config.toml
arch = "unet"
model = "segmentation model"
dataset = "rendered rooms with furniture"
train_examples = 72500
image_size = 64
crop_scale_min = 1
horizontal_flip = false
cutout = 0.25
num_classes = 17
norm = "batchnorm"
activation = "silu"
pixel_unshuffle = 2
widths = [96, 96, 192]
blocks_per_level = 3
block = "basic"
dropout = 0.1
attention = true
upsampling = "nearest_conv"
init = "trunc_normal_002"
residual_init = "none"
optimizer = "normuon"
muon_scale = "original"
lr = 0.025
momentum = 0.95
nesterov = true
orthogonalizer = "polar_express"
adamw_lr_other_params = 0.0022
grad_clip = 1.0
ema_decay = 0.999
steps = 7500
batch_size = 128
epochs = 13.2
lr_schedule = "constant"
warmup_steps = 220
weight_decay = 0.02
adamw_weight_decay_other_params = 0.01
Rows from block 11 of a small segmentation model, named by matrix and row number. Rows with one number belong to one channel. Each number is 128 + 32 x the weight over its row's rms, rounded and kept within 0 to 255. All counts start at 0. Numbers have three digits each.
After each channel's rows are labels from the 100 images, of 14976, where the channel reaches its highest value: "strongest on" is what is common among them; "peak on" is the class under the peak. Only what is clearly more common there than usual is listed. The data: rendered rooms with furniture. In brackets: how many of the 100.
# convs0: first 3x3 conv (model.decb.0.1.convs.0.weight, 96x96x3x3, each kernel summed), inputs 0-95
# convs1: second 3x3 conv (model.decb.0.1.convs.1.weight, 96x96x3x3, transposed, each kernel summed), outputs 0-95

convs0.41:092104077154079131115152101077095116156095103100079118141159081108115113108133119121123103229163113105171120121127118100092099095094091065085103112118136150126168051119128111106111102045114185098120087111106120150133127127085107077085071111129130092139148084073093102120111122122153103085
convs1.41:133093131089179127136148072181105140136208088167122146139090107153145123132175102227133157163132152135062128167113151076098134100103148155153160153093150089132130100178137113128122128113123138157130123116112120167131143100090140117143138195032113104156144151078099105191103141183117138165
strongest on: umbrella (93); largest object: umbrella (64)
peak on: floor (66)

convs0.53:157120120186141157153163178096133127105142128125116067162051161128123109116120176160167158170153113194091122115112124134111103147176113082156079115132150120120128135090188124120110138123086221132107142113139063139132158185195100110092155157084116110095142161105093211129147122111164122119
convs1.53:140096105143145073132093090130151121206166116103098142105120161061105104137091096154107137114113111095061086101126104155099144096094108113088130170089138154120109116172058089083125188053093111076135112152113090094089119103122183150120105091117138087140103175064108151154101169153120141139
strongest on: dog (82); largest object: dog (61); count: four (44); trophy (35)
peak on: floor (67)

convs0.51:137077115062101127115110076088113103144125084120108106152086075100147089121110142173067063083094082056074137126109146149125112169147153091104152060097100127133116110128116106106101107083119079075051132079155107115131132143119148144101088112139140121119069060092088104116106130153137144134
convs1.51:185132120119166082146107090146158176100129132186160085102145055137140164161130132110175157097149084117151138149074126103155147155154091158166180171158140121146112072160152129128139206110101098203177116135142125153150136150153104040155139156087107140076141111172115105141106159172133141140
strongest on: chair (99); largest object: chair (72)
peak on: floor (63); chair (34)

convs0.39:064161142108108113123124131098131133076147097154152130160069122109142099131088121151084112144138106132119125141064138115130117157151090078089124110215116116122116180071116133145104079081131190110105127068128107137106145086117058073115158115080116068164124123145179095114158089080078069142
convs1.39:145158181123099124177082065140168067187113092094163115107100120110065117100117126118105118086145084147072085205102128159136167142162108149084163170087119094098123129160133090117099163089090110110113181150134147100168114137152097149121108160123122060159125150202090127158135155136096143106
strongest on: barrel (61); largest object: barrel (55); count: four (38)
peak on: barrel (53)

convs0.82:167111139129094107096157102118087105084139107140091075087068154087101125137090114099107061120111147169112121102140102137180090123141092100062129102149157128162062194078100184096097075143132217139133155092159088131160125125112128151055129141102111106156098088098116087128126160118110118142
convs1.82:121186156176162132138126170118088097189097140159113126131097070160113152107144162061115193100160133153118176097121148117141159135144100111152113112099113112141202125135100125120129118132142152145124094114134104156137120140062107173074098141164077076089108105247083151183104145121107104127
strongest on: barrel (95); largest object: barrel (93)
peak on: barrel (95)

convs0.17:085117103147114116132086148109115140085082107114113118130135091083081107123161128136099141099133122170000161125134173127153175121148089105142069119111115118099140210092116123107109069113163095113079110094171127151050115113125167101109079112155106067115141117091121135149135107150133125089
convs1.17:126141120136143177120154154129142103073152126160139138104092120146145240147144135128149155141142115137011099158163127141147084097110120144145142099118152133163101132133119119143116096011160111171156142134114126137124093093164102106212146133155131063127115137061149130132124146087137113166
strongest on: arch (100); largest object: arch (94)
peak on: floor (65)

convs0.49:131157140131130114123075112157083138083113123150130137091191107059175116089092198109096114110109155141143166124114119124170061153122104135116164105153118068118151179079171104096150119146186087167102133180146159091106116135146126128143023138146089160111123119144111114191079096164101119111
convs1.49:085179093088172166164092109200154112118078142160135116060042136120109123163156067120178124083112117131132102137058132137120175127096113163177131119128107116117085098129131101158110151085142061129124104042125155126117116108087115068159092146117161112153151099093145149154134099125129161137
strongest on: arch (61); largest object: arch (54); barrel (40); largest object: barrel (33)
peak on: arch (55); barrel (32)

convs0.6:079121136127125095144064080132059101106098104123060123154161118180102132170136118118139138096114115116134115072129080189141108152147182068105152070099134126119083145183111131085145107154189085114180091093182102121081112123142139181137149173134123113098101076161138131091100143072129118099
convs1.6:127139073140132148093039108108136153084135098133114090071124144135092112120132108109110131072119140153099133094055084063108130103142102211142133151118075126116086064128125125117098174097132092146139143118079069154085112118143122083169133086113116189110076110126166090178138145161131107168
strongest on: chair (58); arch (39); largest object: chair (35); largest object: arch (32)
peak on: chair (39)

convs0.24:085116093158165146190151111092074080152113135142096154179106067143103124099133123172053119068113079053147119123124152107152156124136117093179127132115142169077108162159116098125184091183163144114158120143093140126077113087126113173096112132105094118141107149074154131151138088113082063120
convs1.24:135087164145118096142074089183126167128121104151136180101100081053101153113129108196117160138112097099121128093091111119132112088087125153127156083094108105101089142156072144152118180183112121138056129083136145124099111140132105081139152100139159158082199097130110071111163073162128113186
strongest on: table (94); largest object: table (70); count: four (47)
peak on: floor (99)

convs0.77:108134112111073136134109108132126122086129101082077096082056132180121112101179065085086099117132067058101130172118098110132121094128130117141104088119165127145096127141167130101057148051078111096156134128143098139114106158092155126102087093130054143097062121088111101143157107112111148097
convs1.77:085150087188179179114093152117127144190097098085129161126065127160125156132164153117134189111125179161064120123177092158119125125071162150122138105132144119108082075141135140193091192130109080171092152145145121099136113084159132065134122158104152097123157076141087129123104147153120132185
strongest on: chair (61); count: four (40); robot (38); flower (34)
peak on: floor (93)

convs0.34:206159162109125107132150104122108144072134167117144088116110099108166115069093117193165117125113117091149122136081145152143160162109104100162110073175173112092184163140128140156160123186152192102102140115194112104124136148223222124109147104109133116162119132085126102099142134112126099117
convs1.34:115112145137090186095093113124107152098064098092065139124095052081066143143125138114089106112132083104114152101108109138112070114130059181135147103088100089116116199086095175107097131086119115161143094113122107133113080095143154100116114102178073111128132146121070135090132146167130067113
strongest on: arch (100); largest object: arch (97)
peak on: floor (95)

convs0.52:112090161138154109096105134112097101135100130196146080132171150115091077181055137102130109111113094162084108142106135063105118127142098115115171165140147198151074078106069153083155087112179109116100122165103108090133151141144062134124070136115156136108087143148145099079138147107149056150
convs1.52:088123147075155103114062141088139203115130166113103070136138118136152146138113154150149134087127165104112134149132110070116111119157112185152109169117097140142100063148112102168155190081140168153119122135058121112093144082069178066169123128053125072147101115117119134149149081098127141173
strongest on: dog (92); largest object: dog (56)
peak on: floor (99)